From a checkpoint of a small contrastive audio-text model.
Data: trained on babble in 24 made-up languages, each with its own sounds, syllables and stress or tones, from a formant synthesiser, 39062 training examples, 119.3 epochs.
Rows from block 5 of the audio encoder, named by matrix and row number. Rows with one number belong to one channel. Each number is 128 + 24 x the weight over the matrix's rms, rounded and kept within 0 to 255. All counts start at 0. Numbers have three digits each.
# convs0: first width-11 conv (encoder.blocks.5.convs.0.weight, 128x128x11), inputs 8-15, a 11 kernel for each
# convs1: second width-11 conv (encoder.blocks.5.convs.1.weight, 128x128x11, transposed), outputs 8-15, a 11 kernel for each
convs0.26:111125090121109121117155134131117142152155124139118102116116126165134128130115101095109108144164166126106152149129133135114127112112160153128096128133123118150112108139136127136142140124118115117136130130150154154158139131129128113100139111127115117139106097148108
convs1.26:118115162135144125147148141135134131145141146098110119134128155144128146107098133165190187134112106170156156128093124136178156167158127133129103109145125148128126147177140159186156125127138154124135126114108092111138137158142129110182161179163149112103120139154174
convs0.27:168154148142147145139105107105106139133153152124100103108126127094119104093102120111129099109078116114129101115127133130143116125133104096154127157134137112138161181137122123120126125135142141145151154147157133142124119106118107124121129133144137145115142100110109
convs1.27:143125114114147137119095088081073118154152149105101105105116130168136132131104120085102102155153138114127117136113116096104103134133084103130135105104130136161136138103121116115126089129128133136140096091114100097115129158133116102105098093086113114139117137148147
convs0.28:099101105098107095107111148148157053091112123132133120117128130134131139134131120128135143155148148129132114122114132124144126149120112109108110112126140135130117130119108119114101108116123120131125109120111119113116118129125141153053064071111121151161144133145153
convs1.28:000031094117128130130144149163150231190144119101127110103085109103179166166133127123140137167146132147141179188232164177133153115128108125116133121130111130127121123083076098134142173181153127109111097096102111109101114115142142162012083116120136092096093126164191
convs0.29:122121113107100115109127124141153104114102121100107118135137123147139126115105091132141126107110114128143127140117113125121126102113112141106123120144114130102121113116117121121121118119125120129126101107112119132130144140145126126132110119123137143160163170174143
convs1.29:021081107120098088091111128114126185156136141136147142146140118127122146104103064070110121110109118119180180196183151160148132103131106139139146105115107141126136121115138137166148181132095088098094095117105111098109129127136142171074083076071090091113129148154184
convs0.30:158167122136132143113117121142134151165171149136114124120126124119118063080109118112107134102111120132115102127135146130133146128129091051089120166154155144142139142134149175132111145131132124126111118085103131149147118135135125141140151144115135149161127116154112
convs1.30:129156128086108106117141120136149151164169138104116134096077097115120135149133065066124141169180151103123117131103105116105092131103105158158121149148142131135136128140136127104100143161095081061117109122135114101106093108117126087152118154114141133101093127128154
convs0.31:064093092113117134126139160185169085097092113110132138136117121108122106131107127100128141155109128140133129146143143107098075063063125117128120152143182138137107140160156151147130119118111107116099112120143114117080126121157156156136110098123134137135132146130141
convs1.31:164160158145152127116082118119158126124098079084088104103152114076102115126115141110118109121098155158183177172167142148158153165157031040074089114104124120140138097155114108141186172186168170170160163183162183147162125153098126125142144114129136115116144130118108
convs0.32:109124150132121103110110086104106108104111147112114103112148123129157119153116129123091094155135129118152116142104077093119125140126102123180128136066110081142152147166140149120109101125117111116113145121104086104135170142111107110102097152126140144113147159132138
convs1.32:137145151127160117142142129120114101116127154153171152157121124127195117144152178123144096141057182083112102123146119138127145163183102156132091093065138105099104129127128145133126118104138144134174148147147155153145146122122138126156151159162163163159132127154108
convs0.33:091113118131125135118148116132141137123094087110142133149146130120125092086110146112093122137097097132120141122129139188144102103132128125134138126155164182119121099119111125142104116101122134143156152154135158125144148158126132119108108108138137116106127116128136
convs1.33:120134124128097092111146139122118113126107130141156100156087130125126084113089120090080102126157144117136145169155132114117115107125121128118181128115121129083097135113117104097070108080123116113138131122119090132112141119138135159141139141157146151150116130134112
convs0.34:121135121165143129091142107135125158119111101130100075104124097126143142148124104141179135088116129121130153154129137123131131141133131155142109148163147103126119113137112118119169152119150161125109114129139128133155136162126133127131101131108131115130088135107069
convs1.34:157115136114144139133135139119118119063088101101103109137152110132137116134115122133113158141130140135145145117122151143129128133121094095104112141140143137134146133125159142120147211201134148143170082114131118152135146126099116107105126127137127152147161126150146
convs0.35:121127144135127130142137125114112147095110121114097110123128152122121115141118117108105110112106111122146153153163154163161151148167113131149138131148147145159160106118103129113113111115121118095088113120124124138151152124138153159161178194163121111119096094100121
convs1.35:167142148160167146152149131116096100128110118140110120134169140139089114108112106103114095115112103097113118114116120114131135139110112124122148143137124121128142155143142127113090074086096087117125148144133130115127132132113107101155144121107115132139155151132144
convs0.36:061090080071091100119114146141156083078090103102110120121108111105117138137115115111137139146121101154167151142116125115110091102116119110113117127135141118100108131156161125138130120105092095099086137129116118132124129142148132136118120122127131122106119132135130
convs1.36:092087089107115132145127141151167123139167189171143146142164170163151136133114099110136146162120091107118115120113126146174177194202123134095134121123126121106096099113088110129154140135139145170169128114099116121129128117107104106100111112158138139125143147170170
convs0.37:103094128123141097104112138152132071081138156160125122105116143154149154148121112149150164147146124136159145156118140138147127132141177167183112097124164163153129127111128110104108077137150111112095184167170132080108116112103099113118120113108105122099130117142153
convs1.37:159133142136139129103140151143170149122099106157107123123128115138127160155166125164128172151130155111133127122112142153135110156140154135167152120125167150149148162092121116135139120149086117113129135121132133111116123124122142151143126145148138121122105133144132
convs0.38:152125162121159108152111140105097189187164139136136141137122119111124126109131128136124107118127114122115119126123109122128137167153116152130159106130105154128138111179156155143132109133097094096080096109112121133133131134170169171159130118149129131120149129142174
convs1.38:140131121146106134115149109134114112138135127126126140146126109110141139149134139154163170172153145099129131127108107099142118117085111129098120120148150148136157121137118071076071096106138089071089086100109144126108110128118111104124130114112118117127123122114123
convs0.39:128141131128119109179158085122142093116127133133125102122133142143114143136089135125090134163132132109136116110147137151146096105120126127088136190129067123138116117130091111174133095150090110178125119108122127162123069102128097136115114132096128151128117115109115
convs1.39:126086138096112090111108115159142129154115107152174104127125136131082076119144106110130115126118075143144130131145184135156122126130161108134084122115117085105080114102157137186143150135128138118136108142097120145115114169113095114127132122169121168126139129132123
convs0.40:180166147131117134120151142141130115129144146145116139127175139162153130135123129128130132151167167130134116134122131122139129150145169187156159130128086125122150111163125158110135105139151148145148081099101123105118111147151162152147149153171138149118148152159190
convs1.40:153134142116130109142101127119154137153131130130127139132139137144125103127132139142125088155125191136112150125130122136131150157162138147138156135143129124104126123146145163170147106116113141164180112131111120104107102119111103109087117097112096102088114110132138
convs0.41:102128130095106109160182180165172131119114136107069072084116138141121125146140143117127148143122123125158171158127121094086106117095160156118131138124112138149152152137145155137143132136134137148159127118102121147140116112123128135099105156140132131117094108123136
convs1.41:101123121144130162164146133141129122144145116110100115094101096084176159101101101141184170161142140144127129124120130141143160160165110118124119123155170151124114101142112126142146129119127166170126140138126114126134123139133126127103125144117116129136138139132112
convs0.42:138125115147147133102129152180150134156141138146147127102087079123107113128137125122103117140129149081075063103108118107090067098088102124140127101102125124110104114144153150151146137153176196157132122134140121106112122157151143112144144133140144142120121099104136
convs1.42:153108107099142123159132131094127169150140155149123144147162133129097134126124118121127130148175169130148132130129131145131145137142153175139099089105121121123140131122129140141133139168183182210186126105133145121116117130118123111149124130140145138123141121114122
convs0.43:133134124102153140153156130127134140105138132157140130118188141141081100119128111177156165132126151147127115141112137125111109093134115072079131108146069057089116129103145152103111102136129096153150070085118157128126093123158168159112116134117095146148083126116157
convs1.43:113106107083095100096137127135160210122166087166094128053118107103122114145145091108099124140139134106126148107102111143156128134102064082083060123122118084085104163126122119110114124153143160131134162146137139152135138138144116103099117118103113118121129150134135
convs0.44:128130135153148138130136125139135159150149138153120121142149136111149168133122101138131131120139140132124103120102127109122125125103169116095109138113113108081091088110116096106136145148122128131131122129107113118126135142127126127179127150141127129128111092101120
convs1.44:128125134131118120113111099097073081089133140135123154150153144122113127151153134142112125140146110133122132156167168167158163176162119145141118091115117111116114114119143124109119136173167132094097183160132117128130144147163159160131128124124151133133127133121122
convs0.45:121121101123138121127128106131127143152151133127135129111117109108149119099112129132116111074139157141109150152142139092104140132157120140105134130112088110115125109115129103107113124132124127162134162159131127112125119135113092102161144133109104107126127109112120
convs1.45:211161137116122126135185128131133065075099096102116144116136127193112126114122149120136148132120128131152137135140137116093105120108140141146126140133126133116097135096124144195165156096111130151129159155138130165157140107135127138173174172189158159126126143153123
convs0.46:093087108133150158153150140125134096106098119129147149175141154121098090099108106128130144140144114152142151136129128123121119131142099120122130127121134151147148119116112127133143131109108128141143099132132158130146119140112125120087088116111135138144143162158179
convs1.46:042072105117114114104102105112128199184147160130152109119096103084106105112127121106118162181175162151184148157142129130124112097097126140135154151141147130117120116144159114156140168154144116115104088110112109127117131081110101115072078087077092072092101134154173
convs0.47:135157175153114128146129118106111122119138135152104115125099101073121151153088100110112161133192171146112091115166199150121150118117137133106100162130111071090105116119157140121138127128144114128119124099075105144133116100120127141138134083115170169155112108117113
convs1.47:130118138128106111115086099135136155130135139152099100074107109125100161121165111108089112117173115113133129143167120140132106129145120102156110107079102060122112110128121128120124122108094064080103166175141132136116153140132133128151124138150121112113096123120131
convs0.48:105111121114130136118152166114107139144119128104140129112081135090098104102113121118140118139117136116100126090150087150151132148159120131117120104129146149075104135121144113128161156149120117120149154133113143134123158134081123157132112119138105155136022205037155
convs1.48:157134128153146137098149126148144132063091091106112165084094076128145133114131124081137163119097129104150128131106181121141107104122129139147163128104109104079086068107110066115150095157150153163147110124123109136147143122134186138162184166172115127137158122151161
convs0.49:129165134118106111118121107080081137116113089101089097123119112128111112133149145143157156121111124124130139147131137149149124114095108126152115130103151124132104149154157132129117113112103088110082178162174156155138141121100087108105116096128130145156155144137137
convs1.49:121120128129121140151144135120125105087092080106072076100122110095122127112116152147137133120090110158149164140152151149117120141169096094131121121104135130146140154131118139106131142173164166150155135109091103095111095101074115126142118101101102130136124103073074
convs0.50:137122106120099139124139110128114090101100123110127101102111124126100128130105122124140105153131128118132135124104109144168127102104130111111155138110107144113097123117140132095091094103124145139138152146157180168150137143117112118152132114129147126119121114125127
convs1.50:102098117105122115116130133129130075075090096110135138131111127105146086079085144093106138175175168117143121106111121121120137132153091127127129104125123139145157124091128137143123147138158142147115093095098092126121118141108099100174134154110135155140122128129118
convs0.51:125141164131140161159164155141127118118133167167131132134137150134174150112099125138141128110102093119112127110107108118124128143131093039040109118123101128124142145147148127101102125105110114109118128114110134127120101133131139133126151158154139137150141137126108
convs1.51:105095095124161168161140098098117089122126121120148152144103103112118119116124117115107113104129122122092082096125148147164134146167121122124111087103102111101126109141146108113139167138164138132120121126151150139139147136144155159121125122131082099107122136145135
convs0.52:167178206164140106120126129115098128096121147144136132156125133158150134143149156147143132146136132085079085087087112121133133146175165136140120131138147159154109114146153138112119135146130132082103126110136109139123147137145143154164138136139140133157147126155141
convs1.52:157110088132130142128134159167133098072075100103136135124126088109112144113115123141135137130134139074115116143125133124100104105093178138124098104145143140137162159111128155176167137147112120107104122139127105101113132163135127137140092104115125129106124157141118
convs0.53:140160158136125125126119117107126156140151123135092141134149133183139112106112101113119124117126107119118137132131125129118127129107127108138131109085094077091101144124158149119114118123115110096055115144133136116155164183159159118116105144150149133148120118113149
convs1.53:069090098117121140134119141128119159121135134173168143104133145156119141126095081123138144129125092130137146145139139135116113095095102105121124138146121107098108114118126112103124149139139128115092127117135112122097109126122121133143132122123113130128136136134113
convs0.54:118098122105107111114132128140153111110102116122131135149149174152081103119110138123145125159124137111120123129145142149117130114109151166119136106122115140102128131135122133119117107115128124135146126133140125134124134128136126148096108113120153165139129132130109
convs1.54:118132137125135113124132136159144104127108120153137140120135130155150147148110134127142117132127131108116110137141150150122152129158117125116129097100091110104137089140132116122129164166164137122126116136135141100091093133162168177140135125127135129133136159142172
convs0.55:112135158145120144141142162120123118111103129165115123126134151151110124180121139100159124122087110128144153122106080089124132140157165120111098116094106130109110135100149153140142171147140120116146142092126129153127116094111104161178119150120087090131128100131122
convs1.55:177171153133130103131138142139119118099150135165124147112160140156099136166148133138168124172154142158142129112108132138134125107119097117122129142135115112084094136156134140161148156120143144158136112139101147131170135151149167151120113114123125140109128117171152
convs0.56:130076078079105123145145135143143124130150136139116146093089083079149119167100123077083083084074075118154124148130138100122101111096129159124137137165133147144167152147143112089115146153163151127137130162137128103114124160164169167173171143136114133132145148125132
convs1.56:139143164164124134120113108111132116112090123139132105109110108129127112137119101115127133113143158161165182148154122117094146156156153127093111125130113131133146153119141143133107122125156125121089107111134112115091108118139135111114135119119128129133125129137105
convs0.57:136131174120143103115112149124135134128154114158071094122124126116112150124131109121154134130096122131134138136132108117122124131142121141103124085152161139086132128155125151092138134131138174103145138135120121095125185132146130139127106127169109120137110120101129
convs1.57:127130144135139173099157109107120163112116106125092135053133139130166114124097144117100192154179136129135127109155153153135129118128107156109121136158129160117108096130140136163124164174132153131118086134083125150146143161151134142139111128157132124120123144127126
convs0.58:118109140112099112153148173162129125122128097092119117139144129121103101100106141127126131115128139127139136156155153097095106126125108106139121108106121207174143153131119121124141159158164150133119144141128133107120112134127124111118156154150152128113120129139144
convs1.58:119135116102111130129116103105097116104093118087137117121108106095119137125124117101091113116132127128123128113130141130139121123127159159152119119164158143169151173093110120138131145155131129117135139121111122141128127115143135155111129137152178160124121148118133
convs0.59:131130137104116089110117142118125108127123094078118107116146119110133122106099116129145129114107104134137142139136132119110085108079117128096091072120118137166160131106119126105111119154161129118123152137157165157134126116137144155133124120135108129117117102105118
convs1.59:091108115113120136144143160148126149166144136109146149175148143113174188127120116149138164160171148153164164155148154143142136145129132145165198173128088116128135135111146162156130134117117127126139103104089084102113118119114112080164144150143133118158156143140152
convs0.60:124142129154158161138123126148166115156152139112092105079122155122128120149151119111105134127113114124125118128137136131136134120129116097110115142153146110120128125138122110129145143130133099136112157165157142117124145129125138136107117105111127143119137144140135
convs1.60:100121117124132139109111104118105150170135116098088123132113113109195166143129139135135136148135128128132155132155127122100097116146194201178126102094123122125105102118134170179175146176166095087111140129125119109106092114080094084122133128142139135139134154128111
convs0.61:115127128145148141134142128128114174200206156135130122107096100091112113098114134135124135133126100130121118124132125124131128129137099107100117111134145174150138121110117111117123122140131159159184096095098117110120091096106120117163104188111130118121088075072044
convs1.61:197153146132143124129092101110123127116125109143144152118125137166061095135137114093121140097070082115140133164157158150143113082085094111099103104118109117143151119153160140153150157138150121118103163172167157166155142129138115149130120095086078096113174166169135
convs0.62:171151147097105108107098106110100124130108120091108118146106122098088093124127119132144133127148166097096132140148158141134139152149161171136162124139119143092115114113101093117114118146139141121116177163149183167150133154143153129162131115108129123123136153148154
convs1.62:172176136144123142127135106115114076129092136088113115134130151158111107086078053083080103109109120111156140149127117097107125140111125146137149145139139137122141134081096110140129126127123142159154097067104074109099111083074088100118117101129131119116111091103090
convs0.63:156161139136156172149119109118109130124079071134143157148129116153141126143146155137149142128110143163138114101144149136154142149143122064042074148129123105081089113119096131149131108115134122116103148150122140132127126127128141145117132118132140118110131138138123
convs1.63:123126139135114117138133127128125131141155145155140140139153127139127118131131173163150164167140120070114125137125142120143120137112140146157139130114113096128120136096099069139119113104124147167140122133142122116104106115133158180120119118137147133140134138144126
convs0.64:098110125110132100139104129118144095110127125137150144143138151147129121144137151153140102095096117127107113099134129150153142137134137143120130146166162158124136131124153122137128133126133147126118151138142155149122114106131096127124116139152145153122124127134146
convs1.64:104166159166135156120147128125078176136169169168134128144137133148119132099091057083145135157150137122124093092120134121130128134115150138129142116163176180144175161132104103118141166159146111143121103120120113093094109113126132145091120110133156147150097099103107
convs0.65:130104124126155162156166151134125079100085094123146162165107118126135130120176163126119127148137149167129114109143171139153142141112139142126125122103107097136134154108093109107106154140115126121121137142146133132086094095138126127130134125103117144139128107143099
convs1.65:122131133136151147127112104113131121124123127132140135112119132143135177158140148160144138117143118111105102126141098124143142190147147153153118136146138131132118159130132161082110076135135166135116136157135154122127093120112151151145117121104117121158147153126130
convs0.66:101156134108117131117119096115108127119116097118097108119145132140095078103120118108127170137127119134138161153091143123131123124136165121127099123113149126135133137110103131124149092113070125140173104077093140143131100141119141134125093102126106094124229094184080
convs1.66:121113115123115117124119139128132111128110135098094112120118109105119154105140113146138155136133105102142130169142120144136125130130105094127109124087139113126099083098083117116109102105114123089096171136126122127131156117123128172133137163103133112135106135120106
convs0.67:193159146117118114123119096087121159161136181159168126156117130100114109127129135154133127134110118102105086123104144124131141170174117152137127105120116136156161126133097122141120118117124138159146112132124127153154143130166168179171152148155156121129122130139135
convs1.67:202154154137134126128134134164139095123107122096137128169128150107102090131149155168132131145156165079106121135141143161185151143100138150137152148128140147137136108175163143129123145134172141139134108133120117126094118083132115162113114096116108127117149158191192
convs0.68:118130129141139122087116122132116093120135133132126100098116145156119117129119134135120130145148154133104084113131148149122141121116090098106106146144166131140108099097090108118126109140170164142131139125115115116128133140125129138079077083104103102118110109138129
convs1.68:073101103129111097105115116132153162154139148161142140143144108122131128127136108101112114112106121106137108119100130127123107092116075098139153133103109110131133141107098100116123123107132140129138137130135140138125132124132127148129136137144136109109100125121141
convs0.69:092121112122151147118106111126124128129116106143157153127148128119141115122173117066091111120131160125115126164138091108130142116132122095148172105040065136149155160138132156118066046081141171148146131123139165114050059134139128148124111157127112152144146129141122
convs1.69:135153151136114125161140126134151165133109118087112172123152149161144091146162190159168096077094101092109081116101121125104152128124163152151176161161151123128111109124101134145089069107109118116117129100149128102093080101145123188143170132121135117106143125138127
convs0.70:119120120077074117137140095110113132124095112130127120151136152138134127119149166164132095119144151118135146152157149138102103111118171133134142160136090071098135136122111102096096125166179124102120155168160145129138133118115118120136122132123097084101158146150131
convs1.70:156137144154144117114111112103092159144124191144156145159129147118169143107176171163150157116139153090089121127106118121137143154152158148146148156143150151113118152148161166190140132122107101124122119132122110123136136136105121127155126138163140131128115121106114
convs0.71:118142126134109163112153125165124122127128134118123144109111141133142146140110122110138144116116118142164127133121107111162131158138109124127108128137155122127102107113125106105124138155163106136137108116092110117121120100091120135128108111140097136105118188153124
convs1.71:094088114108131124143118165136134128145148151136149126122134126158137165133119158143161100117116144140113144105140105122139171125148144128154099117143118129134075111100102115149119137144119115118098091113099100127146123137116137169090093115113120128121119099115135
convs0.72:096089142112149091145107154115149106077106157115116108127144156174110094105139106103095111113139132130135131124142151152125097104116066064062118122190124143158156134156131109137144155165148115134120160160147115119114123140127125112109117129129148150148133117128137
convs1.72:134145130141116144103116128150121122122143140140147128157108119125110125119126097138097113119146108142127139158153163153147153144155114122154176140167139147137130142092109148137142137135143149129099134123142133119111120116108144159124156128154122148150148119137137
convs0.73:121136141152139159134125105113101155169157144137140122128132114123122126094115094122134152126143144079130136119129145154136129116114118126117088109126109107132138120132128143148128109127098083090124091082090119129116122137135121115143102137124153092119088097073172
convs1.73:164140114114119121127134129127135094099106112125159159159114099113083122162164158169103127157162163150115111115129124143141130114096120098130109163168174133122106123089106126112126133126127155114085115135149131125132149171154132120152142110134107114108127110124128
convs0.74:095122147138106082055074098122130160118091119122093107144113110113163133117137132081080128162142135134132119102082107126130122136121109141144129093110179255135089083114115120135126142130151145126123088121118115116162170170115098124132135122136126108134135126121126
convs1.74:144136154151128121121119110081081135146130173146124097094118145141151134130136166116100102136171158141152132134141117099105122134138133121032042036119146120111151147165161116127124133112085069090075147120104104113129130125182171123124116094108103100106101115117127
convs0.75:129145137124128106091104132155128142116110140132122129117105105119117111153174166093135112140106120106145126140134135102112109129088124123154192108079124097087116125117125115135141115113150127116104149121113088105139179165152122128099121144119094130137116115109149
convs1.75:114117109111111119129138145119158114121113114093095103142120111114120134134128156120138123126155162141084127143190173178190173148138116126107133142139112133142114111123138125135161146131171156174132118107097119112115099107094103116143139122126131118128107126134153
convs0.76:134140143141147157128123100117103071095096110101120133144122140147131138126116114127124106104111090148157141111093087081095122110114088099098105123133125110133145155107120123145146140130137146169160150146140152137129133138135134135091098103090096111141156141149140
convs1.76:065094103107108108116122120114117159152122118111128141142147149163107122119112105105107125126129126168194159179136123126135136127131137144146151133118115118117127121122137122148148139115108121127130085090089083091101108120120128123080084068069053043079115140142144
convs0.77:148148148124134126129126115102084137137134156144156145141130108088123138124102117098108100112099109118105124115128124117097101088114132106108125122138161151140123104134149129123137129132122133150142139126134120140124130123130127124171159169168169167154144122093066
convs1.77:109105113124142146139125084076014093111118145138125104138143168147127127132132133107120126142085106142141140127095082090109124137143102116125132134132127131133147143146142147138134124130131125110099114122126135114122112124109098086106080079079079076075081075082067
convs0.78:130120097125124119122117116130137120127126149128146124116132108148111129148105119122154114141125135114132120105111161117131107134133111114072103062118106133118167151130113110118151143174131144163138130134143164124140138158126138143135124146128150118156154164150151
convs1.78:138140152145118116131132149154188149153161098118142129120103124155080068142117166100169117175134167142133120124139113107109133121152100129133139112133102128062105090127164140151128134121130118121108119113099088126107137087130122127110131119130138139114142132140145
convs0.79:220184163121108116115117115111141114123150149128106122083098128125147130111111131120135130137130123093099124121123138135126117129108121104125136117104085086110098105122137157165139143147149151152123123091096104111109112124142131097171132159140140116112108135108105
convs1.79:121125109125128108113111088064060101114116106129115113108133134121158150155155150148152142121142159122111123145147150146160165171172134112122133148152144136160130140107130137129139150143128106118128135128128138142152151152152159139133117103110112127124135119135113
convs0.80:105124107114121142136144138145128093109108114138115133139132141123133158124125141159130118145115118134148133097082077128109154135155142131122146123120107115138139112112101108115171150130123130114126146129146129110112117129125123116129148130160144144083136116127103
convs1.80:124130138140122131120123112106112140180177148122122176134136097104164146132134169097122079102093101096126125176130135126134088094107173138095113107121105091079118124106140110118105128121119125093095194173159155123117124134141159160146119140123124114131082104106116
convs0.81:129145127116129143144137087098131115117100129117146126150129134104085119151148120080095113119131152124126096094118139151141130129162150144130116111113134127128142156108121121110102170155124103121139125137130140122101117134138129134140125110169113081115101123140122
convs1.81:132122126118116110108102124131125115125109106117167148154120133164140153105132087162149090153164164131132171166144113114136147137171135129153168115100150167155159149117121140132117121088142143158146149153130116110076107130102122092129155165166184167147125142139165
convs0.82:100101101108115108115126107123102156160180161118116115142131149108080104143097145124151112133127123131134115122128119107126146135133146125125174147144136110132139140110121111088117122118144129149141163151159151137110104105146145169150148134164139141132124136123101
convs1.82:180130128135125140134105099134128100109136149138135131147168163193099120153134119097114109141116125109121119098096094081082097117132170167152160153146146189151157150082105104141140118113116131126139161144108106100118147158166179170129146163139132103120133134122125
convs0.83:149120102128093112110140109084092134125092106118187097095133131106119177141125159174097095090113133106105157120150098106098116119127118129083120171121049107158127084141150163150153150130125118125105151126133161140117105142146163145134132122134167156091115129125146
convs1.83:142130126141127117118091109122112138147135108092090122126085108122169122122118120141110139124150131149125138103112120136129115113138097062043060101110139134109131125135114128119142136124120082085115121149123132157151150134100089082118126140108128110132115116110104
convs0.84:112107127102108108114113118104109153166154149128128119132134123147125131131124138124120125134128126132127122108099106092109109132123152166155136140131132105116123133149154139144152149134101106116121134128150132145124110099129149136159161137138156131139127112120124
convs1.84:170157107132105141147174147153175130126135121127118140148138140152114153169189144131107102103122147065102111131138144126142144160163155145149136159149139130112166179092079067076118134137119114139148163145129124131145122125143163152170165149151134160155163133145172
convs0.85:080121151131088122103108141148136117152140094111112132163147119080125131135148125112111154130111105140184127097149107135148129078127146076125137122130157144119136069107103096098144140137147148145132134093141153131107130122117144137116138132107131146122117118125099
convs1.85:127146143147125119156145163135151132167113167129139088089068105095126117155170143144106130147111120096138116132141148156134157096127110117159129136101097154178147138159157126161153168178131108104090132132102121132111110124119107136107109087097121137142153135140151
convs0.86:121119126139150166173155147127116116108119132121122116123138129124114095103114112109099120147152152104106108105101111123121125132120084101090129105105069097091134111139114114118138153137141137134165100134133157136146136143126119126098106096084114154145152128147144
convs1.86:101096106113138126124099100098112173161127131126147134141110104096088093120123118104102138133147150168164148136099088109106113119145103088078122117125107114093097109147168125124108133117136124145143095089090100116117138120127106131081105118103104100118124136136139
convs0.87:146116137116144113125104117137139110114126117133099110109125116145143159124156134124122135124143110132119103104119126118126121125107128152136148144127113128126131099131097116098087091095065075057101145156126136127124128131143143139141154132131144152160162178161145
convs1.87:123127130143123112093100094122114140151155152135128103105125122152116122128105114098106108112134161110115121136125125126124115128133123124130145127130118120131138151183159122077052074065084108108134164142147117123110118119130094093146140126113121133169164177166183
convs0.88:137130123132148143133118122127132135151157153140141132138156133121132126110104115104103125152141144120103098103100102107129125113099117112130146136155151137123133105117129113104109120126120115116103134125126134129109119135146144154174146142125135143149145149115127
convs1.88:136140128129127129118115117109093156179171152145137118105099099093143115121129127138153155131125126143140146145131127126137124124128134142133130127133137132123115115133133138137129112122127104105085140130127123108090102114116093082125132125140127113115116111107085
convs0.89:112142105119103114095104067087087097081095115091099117167153130116169125114105138141130090104102088084095137125143146131104137108126161104098144117117115123124131144140141156176158112085107140146112138152128134129108116095124137149106121140134127094107111108122094
convs1.89:145131145127138116149175173162153157137131130136126118120124140144127118135136141131150149135120140125130151157148130146139137102108084107131154142117087108087086060100114143132120131136130115102094145146114105093135126120124092113149137116133159124115112129106143
convs0.90:116113109115119110129128136129122138150154155141145152137125139135155160155153157150132121087084088157141115110100120111127128144143144133099079094108092077075115142125115130140158140132113100089097136140157149145145156134134139160133114140152173156140139121115084
convs1.90:132121132128119118119117127128141113154160183160157109118108122121100111103120110095088134179177170125124118146148135123125137130114142127124108123136149159161131110120131105105127137150161136118092133124130126139118130109122105108154143127150165166158138118134126
convs0.91:116089130107089151108096153132115108150133093141111129141104147123129124099116099082130159085115132126088117145127151141119167133123111139111137106121157157150149109100137146098112151123119121145140120121094099130141147127113130129109098106163154106133143105133086
convs1.91:171130128136131141150157134135140088108107148131098116121144130128118138156095161160119111082081085132136134170139155135160125150122102109098099130110134125120129114135103086129115173085127175166128119090118095117124153157141193136096096089107098111099125111157154
convs0.92:135133142120098117101108126127165118145134107095118108117101102111127112152154121134134105131158136136132125149136129143123124125102124137119060134138115123173161162105101136140113121112119125110128183130089094118109080079094126109147139118154193147118126112144125
convs1.92:114141111127123117151136134129130133121087116111142114115112148162111101117167108134127145122148133157154153143167124132104107128117123136118146125145174135126142125144144168123127100115138123104135124125152158160150158151138142127131124114105107103110137149151134
convs0.93:128137141124128126126133110123144128144123120148115108111133138109167136136113111112133173181130108117139127118135132147135123112127123138181154185121137126149100122097095109109110116128137145135118150142155129138096100113116109103167114120127118118139140131124134
convs1.93:099104102105094124111119102088066091096113122086103084099123132108155136095162156169143127119145125147139145175143107109132141138147124132113114096127124123143120115140172171185161133120128159144152091119124125091123129155119122099143127124127131146103101096100123
convs0.94:140137127114077112118132130126101112078073128198140116132146121130126115123129084106169139112147133108116125127129120132095101118114137126123134127097122108125130127127131148124097120164148129119126135154131115109118123131117113122128103058131195157076146092106091
convs1.94:143143131130118095151101129097102170163194160150115137166152131123135134097140182193107088091139139144139124099123076096099098120117105124124073100160161123143138101148152118119132142132158186135179120140147137099125138108108160149141147127142145131143154155145155
convs0.95:100105118108127133154153149119156133142159120107091092085059061107114125105111111123141125117147153146143145121159169162110098137138166192176143130129048055056085104139135127123125098088103131142147080078105154133115104151145106095154143153162144128115111115102102
convs1.95:096120143164137141143137149142142087118124120122147112129129118116131156125137090145142147134134111119111117122136151142169154143120142133108092086125144165163127107157132148154167182142161167164138116124151161163135139138101121128085125112130107127101090135148144
convs0.96:104119101118108132126169135178144106069119131158125125146175181172140111140109130109084156102131118114125127132138141146112127104136140133152121171116160114156123110122135132129123116119124095155108177139122140125146125113092101089135127115159105136108163137159145
convs1.96:139140147132138112106115139142141142152138153141171163188169152164118148113125100123118119108139149117150153141133142123115132119152150151179143134117138105129099154052079108130131120127122121131148144107123123158145140137117149181109091130120150125160130142143140
convs0.97:118121122139140140124134132175145107077128130124141125152128143138160160145111143131138143138140178119143070110134125136132128143121113095119143117125116113118149130167154158125141161153153132140127127124127130126124119108101100096110108172129139128136145115101127
convs1.97:143150127112105103108153130103106100115114131112130123119161153141128102139134165165146124072101156115100111115123143149141169131144122145106102096112130164135127142119156128130090125109147126116121193170146138132124116161143116120157163147125137104111127151161152
convs0.98:145128115110123145123122129142108126112109118123128125119099091118148147124112094100157157136128143158155147147150132121112120125118131090102122128107082072092102165100111133126112116124138149147103106118130131128156143127105107127087103111108106118132160146139114
convs1.98:099095100128144122136138134117102120102104083086096089094131139124185176177150131138135138136142159139142106128136144129141143132115148142132135149161169157151135111170167141159170166151136100097117113111112111101114113135125103104119117121139168147142150156154168
convs0.99:129108115104083118097097105120077114070095100095116149176153142089143122162140143132122107135151163122110104134148154138138128136127115117161129126113197216183113092158151143116107130121148126128106139128091122129134140134133150147129125132099119112125124118105112
convs1.99:134114146134134140151131146129125096126104144102151140152108134137163145154146164173183134137119167102126136162163158154138131125115150197206166140156168155101100119114103107168162167151149175178148142116118081119124140115146147149150133147134150132124139109127125